From a checkpoint of a small spectrogram VAE.
Data: trained on short pieces for a synthesised band: melody, chords, bass and drums, 26041 training examples, 44.7 epochs.
Rows from block 11 of the encoder of a small spectrogram VAE, named by matrix and row number. Rows with one number belong to one neuron. Each number is 128 + 24 x the weight over its row's rms, rounded and kept within 0 to 255. All counts start at 0.
After each neuron's rows are labels from the 100 clips, of 14976, where the neuron reaches its highest value: "top examples" is what is common among them. Only what is clearly more common there than usual is listed. The data: short pieces for a synthesised band: melody, chords, bass and drums. In brackets: how many of the 100.
# fc1: MLP up (encoder.blocks.11.mlp.fc1.weight, 576x192), inputs 0-191
# fc2: MLP down (encoder.blocks.11.mlp.fc2.weight, 192x576, transposed), outputs 0-191

fc1.444 [123 185 118 122 109 121 135 126 115 115 208 133 156 121 139 105 106 149 145 156 132 127 154 153 118 108 129 101 151 123  81 166 142 116  92 104 144 150 162 146 139  61 103 124 168 121 130 149 137 133 145 163 116 143 151 171  72 126 130 147 121 112 122 139  89 143 130 143 135 112 145  60 140 100 156 137 117 126 125 102  78 134 172 153  95 161 166 133 133 184 153  80 102 162  97 127  98 109 119 140 100 128 130 136 136 175 138 160 142  75  98 139 111 130 115 112 173 127 114 104 130 161 153 132 107 100 118 133 167  89 110 125 137 124 106 139 119 144 149 137  86 134 135 134 158 148 145 119  93 105 115 108 123 120  75 107 137 116 129 115 133 117  94 107 134 156 150 141 133 109 152  91 128 138 112 128 118 129 153 147  96 149 111 119 150 158 131 125 124 127 138 161]
fc2.444 [153 133 112 133 122  74 110 148 184 102 136 117 124 119 154 148 127 108 130 121 125  99 112 118 125 132 120  77 102 115 119 129 124 117  80 172 141 106  98 154 119 239 142 141 123 179 119 154 103 117 131 109 130 131 103 159 122 147 124 127 138 149 107 104 126 174 116  85 140 146  97 160 116 108 122 121 157 124 124 165 146 167 121 125 180 156 148 121 149  80 133 125 137 130 141  95 135 144 111 135 170 149 121 160 118 122 108 159 142 104 125 108 144 109  97 131 103 142 155 138 164 122 137 122 109 117 104 156 117 144 125 110  96 107 140 116 158 114 100 164 141 139 147 135 130  90 129 146 119 109 127 135 138 103  80 113 128 141 127 152 138 211 148 127 130  92 129 107 169 121 110 140 117 107 140  50 120 129 113 128 142 152 140 150 152 115  93 120 126 109 123  97]
top examples: bass guitar-like (63)

fc1.350 [ 96 125 144 182 149 190 119 116 147 125  95 117 114  95  86 151 124 143 113 152 158  84 105 103 113 135 131 112 118 133 196 146 114 110 135 158 126 147 174 139 138 116 186  81 141 129 162 128 122 150 130 126 101 167 107 114 132 145 121 125 131 130 122  88 112 113 143 173 118  98  78 154 111 139 121 124 117 163 145  88 122  95 122 142 107 162 118  91 141 142 109 123 113 141 122 126 162 101 115 123 133 136 123 159 127 121 124 136 146 127 130 137 113 127 128 132 139 128 129 157  88 133 185 143 104 114 114 165  92  83 138 120 127 105 155 135 123  98 131 126 123 103 132 108 160  74 100 109 110 118 121 129 111 113 118 139 122 124 148 111 119 123 135 109 124 139 107 110 162 138  99  83 128 114 117 164 112  99 141 131 138 202  70  90 134 175 149 157  63 151 139 132]
fc2.350 [ 97 106 157 104 125 176 172 122 117 141 125 126 113 165 105 143 136 123  84 152 100 137 122 127 101 132 106 183 122 128 157 167 103 125 217 104  89 145 100 121 136  81 123  98 143 128  92 105 139 108  96 156 127 141 147 133 116 140 112 121 161 119 127 135 117 103 106 163 145 102 113 126 115 143 126 131 169 131 168 109 125 134 138 140 126 143 137  55  98 142 139  83 120 119 149  94 123 127 117 141 105 132 143 136 127 147 105 133  98 137 142 168 129  83 159 117  97 139 142 170  87 127 128 119 133 133 164 119 134 109 114 129 148 163 139 130 154 153 140  91 101 152 139 127 139 141 117 136 100  90 117  91 112 138  63 134 119 110 114  95 165 137 123 146 108 134 111 150 114 128 189 122 147 131  99 143 112 144 131 133 116 161 125 144 104 105 124 143 205 126 134 160]
top examples: marimba-like (30)

fc1.495 [127 123 138 120 135 166 135 167 145 124 117 181 127 129 157 144 188 130  96 119 130 131  90 130  89 173 108 123 143  95  92 110 195 139 118 131 150 134 168 155 130  98 140 139 174 167 121 136 154 138 147 113 118 152 137 127 155  99 100 100 119 158 113 138 124 115 135 153 116 179 118 158 149 131 150 111 129 107 134  83 117 182 152 113 128 161 142 113 122 139 127 160 106 123 103 115 150 135 152 112 127 117 125 171 121  75 151 119 152 149 163 133 142 110 138 151 111 140 146 130 143 173 121 133 152  98 114  73 182 190 115 132 135 137 166 123 151 119 114 106 161 133 120 113 142 148 144 107 104 142 115 138 151 162 113 112 109 126 129  79 149 121 148 119  77 133 104 114 128 186 119 130 150 106 121 133 111 163 107 153 100 165 142 126 183  98 120 131 117 109 141 134]
fc2.495 [164 145 124 178  83 207 169 103 106 132 159  79 150 101 100 119 119 147 111 119  94 125 175  94 136 130 138 163 121 138 107 126 132 107  69 139 131  92 124 111  97 157 173  91 144  99 156 138 179 150 197 135 144 100 123 104 140 136 149 175 132  84 130 119 111  95 103 158 142 107 142 115 149 127 116 120 109 143 135 133 109 135 119 113 108 118 125 100 163 114 128 118 121 138 111 116 151 118 155 111 110 138 134  93 180 133 132 105 118 151 154 142 115 152 116 101 134  96  86 100  76 124 138 132 152 153 141 147 112 117 116 133 127 140  74  99 124 114 104 118 162 126 128 152 109 124 128 104 149  95 156 153 107 117 160 146 155  86 149 119 132 124  97 139 115 122 131 113  81 140 119 136 129 133 137 105 138 133 163  75 132 143 101  96 115 142 130 158 129 129 135 138]
top examples: marimba-like (28)

fc1.398 [116 141 126 123 145 166 107 136 139 137 126 119 164 111 125 149 146 130 135 151 128 140 125 108 156 109 122 135 158 147 111 151 109  81 154 119 143 133 109 112 177 158 101 121 156 186 122 147 151 144  92 102 128 155 167 100 183 138 130  92 172 139  94 133 106 132 104 172 107 126 103 153 183 120 137  95 159  98 151 120 132  99 117 163 120 145 160 122 147 142 117 163  94 168 120 139  94 113 138 146 102 155  98  99 166  80 110 156 161  90 130 115 117 153 145 115 162 134 138 129 148 113 130 140 107 100 134 151  89  94 128 113 144 158 157 127  98 115 119 132 126 122 102 161 154 129 157 117 119 179 127 117  98 113 124 137 138  91 102 118 126 111  99 130 123  88 100 103 131 138 181 116 158 180 141 113 126 140 160 134 143 193 118 114 143 133 121  84 112 156 144 101]
fc2.398 [134 132 121  82 142  97 172 113  94 166 109 135 145  99 160 119 145  96 131 112 152 122 148 114 152 137 175  86 129 133 100 125 134 175 157 135 124 125 138 128 102 141 157  81 125 118 134 133 117 101 202 117 145  97  99 126 177 138 147 150 110 102 133 155 132 136 120 131 163 147 123 163 116 118 116 139 130 121  92 123  89 153 118 100 101  92 131 102  44 135 130 124  99 143 130 124 146 129  86 124 155 140 144 128 121 133 137 103 143 161 116  64 117 159 165 110 140 112 118 106 197 125 133 134 151 115 101 118 137 150 128 139  78 149 106 113  97 126 128 139 149 155 108 155  96 125 127 137 145 117 130 107 137 139 148 167 133 131 159 114 138 109 169 108 152 151 116 120  97 161  79 174  86 136 111  98 128 128 112 166 119  95 144  98 113 118 134 138 151 155 138 128]
top examples: bass guitar-like (43)

fc1.335 [ 82 124 131 102 133 164 138  95 144 126  75 148  98 106 127 146 129 151 110 124 114 132 171  84 101  98 115 141 140 106 139 108 127 172  90 146 187 128 114 160 171 138 125 107 111 151 124 146 131 125 159  79  87 140 137 111  88 123 149 124 126 114  89  68 131 142 146 204 106 175 128 125 141 117 152 121  98 141  74  97 128 121 159 162 158  89 135  92 149 117 121 157 137 153 102 123 157 138 103 119 127 123 139 124 114 143  95 140 134 107 121 168 121  78 161 116 139 163 153 105 152 122 131 197 154 122 127  97 154 100  97 152 132 118 128 151 120 164 114 147 118 108 120 118 110 133 139 123 136 118 122  86 134 146 107 182 124 141 128 127 124 120 137 186 162 129 139 134 129 140 122 149 162 122 120 107  96 132 113 133 145 137 130 124 144 146 117 165 139 104 116 140]
fc2.335 [ 99 143  84  58 132 151 179 117 140 127 148 162 126 123 134 134 133 130 146 122  94 130 120 114 122 126 130 150 136 110 104 128 169 163  76 165 134 155 142 123 115 129 162 115  79 118 132 101 133  94 162 112 109 144 142 116 113 114 107 173 101 126 169 122  97 112 133 198  98 153 138 106 141 165 166 133  99 119  98 166 115 115 117 145 131 139 109  99  98 154 140 145 118 128 148 115 136  96 141 113 102  95 146 114 104 140 109 145 114 123 117 112  99 105 112  91 114 117 119  87 175 128 127 169 175 112 103 135  92 104 114 156 186 161 142 129 151 118 124 125 127 144  83 145 130 131 144 144 116 130 153 120 129 145 171 198 139 115  98 144  82 166 134 146 126 125 133 110 109 140 102 154 136 126 157 158 141 111 123 117 162 167 143 103 118 136 127 128 107 157 100 144]
top examples: bass guitar-like (53)

fc1.428 [126 136 130 114 138 130 121 144 117  75 101 114 134 144 148 138 132 131 163 135 141 105  64 112 153 110 114 123 106 125 107  85 129 112  83 140 134 122 145 167 175 108 152 108 122  92 164 100 138 121 134 112 181 139 135 164  48 168 123 115 132 139 179 156 160 121 114 146 114 162 112 119 114 112 111 141 106 143 102  79 187 131 149 104 139 119 136 117  77 132 116 137 117 119 124 133 106 131 143 110 129  88 133 182 129 132 110 124 106  97 134  88 125 129 134  79 120 158 139 149 139 121 156 131 119 112 120  98 146 121 126 103 119  89 114 109 140 127 109 133 123 137 119 157 136 108 132  90 123 116 127 117 111 109 143 151 144 143 106 165  76 100 115 173 160 132 150 153 125 135 148 129 154 122 104  74 144 137 120 165 158 175 136 110 173 109  88 125 164  97 153 101]
fc2.428 [123 114  78 105 121 112  97 147 166 140 146 138 123 104 142 123 121 138 154 115  90 166  97 106 116 136 134 127 126 129 135 150 139 167 187 141 118 151 143 159 108 116 128 176  84 146 108 144 106 128 166 150  94 138 114 111 105 118 120 135 107  99 107 149 113 143 112 118 143 127 110 123 152 133 124 149 140 114  72 194 125 118  87 139 139 117 130 152 209 106 199 146 167 141 113 154 121  99 109 127 141 112 134 129 127 139  90 134 152 148 147 165 119 106 105 107 139 125 127  60 130 116 151 131 121 121  73 131 117 103  90 108 176 115 167 130 143 126 154 133 142 113 136  96 104 140 142 140 106 124 109  84 133 138 141 113 139 134 126 141 104 115 165 102 101 141 115 104 140 131  88 128 111 116 141 132 133 109 123 165 150 161 150 137  86 114 126 136  55 132 101 147]
top examples: bass guitar-like (55); tempo: 70 to 80 bpm (26)

fc1.282 [101 141 108 105 108 145 133 114 130 131 112 118 123  79 105 126 108 118 133  99  42 105 137  91 100 132 109 176 133  93 106 143  86 103 104  86 136  83 115 101 120 130 107 127 143 112 145 140  86 121 144 148 179 120 117 108 137 161  97 185 158 114 128 150 130 121 114 123 184  79 129 135 121 160 129 141  84 130 102 158 117 152 130 152 120  89 136  77 123 126 148 139 127 117 126 167 130 111 146 111 145 147 126 100 170 104  85 117 137 150 134 132 112 145  81 128 140 112 115 138  48 106 124 149 118 176 118 150 118 117 119 114  76 129 163 111 121 101 114 131 121 114 142  96 120 146 141 107 125 124 117 150 102 129 149 114 132  95 139 138 139 185 139 119 182 138 143 124 114 113 114 145 134 143  95 116  98 119 137 135 104 105 113 130  94 139 131 106 159 148 130 156]
fc2.282 [152 137 143 159 101 155 111 145 101 148 117 124 163 119 120 133  66 112 125 109 106  85 128 126 111 148 130 131 133 117 111 123  94 122 100 115 164 131 126 121 154 146  99 157 137 138 131 136 102 180  98 136 167 118 151 134 161 153 137  98 121 155 143 124 131 122 126 119 135 129 152 101 150 126 154 149 102 118 110 120 161 142 110 107 169 135 103  46 139 130 198 110 112  76 152 133 117 137 143 152 131 127 124 144  81 113  99 111 111 179 148 109 103 125 105 144 126 144 123 129 184 141 150 123 110 157 118  86 105 150 118 121 100 129 184 146 125 158 135 173 154 112 120 119 141 127 174  93 116 163 131 115 135 120 101 100 113 139 145 135 113 219  89 139 145 118 167 137 115 131 128 110 140 112 159 100 133 107 139  82 127 111 133 125 147 123 136  87  93 137 129 121]
top examples: bass guitar-like (46); tempo: 100 to 110 bpm (29)

fc1.436 [128  90 121 125  94 139 141 119 131 143 149 111 152 133 135  96 120 144 145 117 114 109  73 117  95 142 103 108 116  91 154 106  87 157 137  89 121 107 160 162 110  64 113 123 151 124  99 120 138 141 130 120 155  87 135  95 104 122 143 139 136 141 128  85 113  89 103 139 112  85 104  72 108 127 127 107 116 133 118 143  90 147 159 157  82 120 108  93 126 109  91 109 165 154 137 140 121  76 148 120  65  78 137 143 145 131 129 143 124 131 116 111  91 119  96  94 119 142 105 151  24 150 127 107 130 114 114 132 129 109 146  90 144 124 146 127 134 112 117  94 100  96 151 123 132 129 126  89 148 116 136 108 127 128 149 127  85 105 148 136 146 192  96 102 167 133 136 118 114 124 114 119 106 157 121 147 149 109 124 152 109 141 129  94 116 136 125 149 132 117 132 131]
fc2.436 [135 135 130 164 134  78 123 129 113 110 129 134 108 145 132 132 120 159 138 144 114 140 103 128  97  84 138 118 150 141 139 119 124  85 168  85 115 118 122 111 103 164 105  80 127 104 143 128 127  85 138 132 113 115 124 126 146 127 117 145  97 132 119 113 168 138 164 138 124 126 138 144  99 135 127 121 122 119 167 111 120 148 148 143 150 112 114 185 129 114   0 144 131 125 117 139 116 155 125 171 106 115 148 105 124 116 181 126 164 134 159 125 133 112 182 124 119 143 137 101 135 129  94 132 123 136 161 141 142 144 148 137 129 104  60 177 106 130 149 123  84 154 151 136 134 136 123 164 141 111 157 143 117 147 164 122 141 126  91 120  45 122 145 117 106 131 136 135 144 127 145 120 164 140 107 160 116 152 136 135 135 115 114 164 134 114 125  73 125 142 146 141]
top examples: marimba-like (26)